python train.py --model="image classifier" --train_examples=97500 --horizontal_flip=true --targets=["kind"] --num_classes=9 --mlp_ratio=2.67 --orthogonalizer="polar_express" --steps=21500 --adamw_weight_decay_other_params=0.01
Rows from block 8 of a small image classifier, named by matrix and row number. Rows with one number belong to one neuron. Each number is 128 + 24 x the weight over its row's rms, rounded and kept within 0 to 255. All counts start at 0. Numbers have three digits each.
After each neuron's rows are labels from the 100 images, of 14848, where the neuron reaches its largest size: "lies over" is the class under the peak. Only what is clearly more common there than usual is listed. The data: drawings of small networks of dots and links. In brackets: how many of the 100.
# u: gMLP up (value half) (model.blocks.8.mixer.u.weight, 336x256), inputs 234-255
# v: gMLP up (gate half) (model.blocks.8.mixer.v.weight, 336x256), inputs 234-255
# out: gMLP down (model.blocks.8.mixer.out.weight, 256x336, transposed), outputs 234-255

u.217:148148154169126056149136093083168124169112120187140101132154143140
v.217:131078111151151076138095113121128141103132184104116124107118150112
out.217:177105105100119124161117110182155132132168124138158166109142114125
lies over: link (42)

u.6:131102135158113140152126102106167067120129140144169145131152128146
v.6:150092138086137114163138135115143114119139128112145114148123158095
out.6:102075107132163122097099165152115128155146129083145107130122122108
lies over: link (47); dot (38)

u.126:095092119109144126141153093164155119145168090146129116160126149128
v.126:113152138141157123120124137119161182117101095133163099062103137143
out.126:155127139169101144094111117139135118120075116139124150087156141144
lies over: link (49)

u.116:097141158092158135128112130119131149116156143104132103118173111112
v.116:131149110109118110133120151114148089136106118136115137111137100145
out.116:084130095159116153171135133113108122125108118185116140151099149128
lies over: dot (74)

u.16:139160124135124148122108151088062080132111131149096149098179107131
v.16:171081152186137101156115167157101119157128122177088113113131108152
out.16:132137125146161105157131136089145147118134092128132117145142113142
lies over: link (28)

u.266:080112128128142101104142125102152093119133117122148118107143114148
v.266:112128104139121126144109156137104135148143091151117130124099110083
out.266:135152118173158150146073111148124144117133109110132115122137171109
lies over: link (32)

u.9:137141107066111124117091138138152139138108128121155091128159132109
v.9:127116115146138116133170128094107110160120170143111081153131132198
out.9:080101096138096173179135132154100127126081118129118126109112091123
lies over: dot (41)

u.324:113105105101140135095110118121135151125143117105109115167102130142
v.324:104145080161140103143098119116110124131169167147118149137152124160
out.324:144109143151113159126086081137147123155128147135121121129094140132
lies over: dot (43)

u.114:109114176080134120183146079146111122118134115174138149186105134100
v.114:152124145157138116124105096136135111093117104122110147127148177138
out.114:152170128136173105116132134110094126177149123136150123126172137119
lies over: dot (43)

u.5:125141113134152133110114102156126151133112101098139099117107107127
v.5:112146134117098108119131116144136117139128129109132132136080095131
out.5:130153101135107140118121138124094133140127140149140156147127147112
lies over: link (80)

u.245:145138089164116110109135135117063121134163152177149147094111127109
v.245:147079115156108143156146133103117095167119118128147083111198115148
out.245:150148137103146147170122095104121114142123059116100112114135141118
lies over: link (29)

u.183:149136126162122111101124127145178143145140142142118177176141108112
v.183:121099132132091138111137160115150113112110068132140125132122144131
out.183:131121153146134107142120155145081148098125136096122098099100074127
lies over: link (33)

u.4:107090116169120146146112132113099107094105104135133125133113144116
v.4:133139092125113147077138137160114160111135152116148146132162090144
out.4:173141102119124073161133133125094100142105097116135142122111116124
lies over: link (26); dot (26)

u.317:150151132150142174102105100149149110128153098125120104176131152097
v.317:123120135117109152136169127092090128115130148093155178127125108145
out.317:117100125151108149126113136144180181101132130103121127061132111139
lies over: dot (61)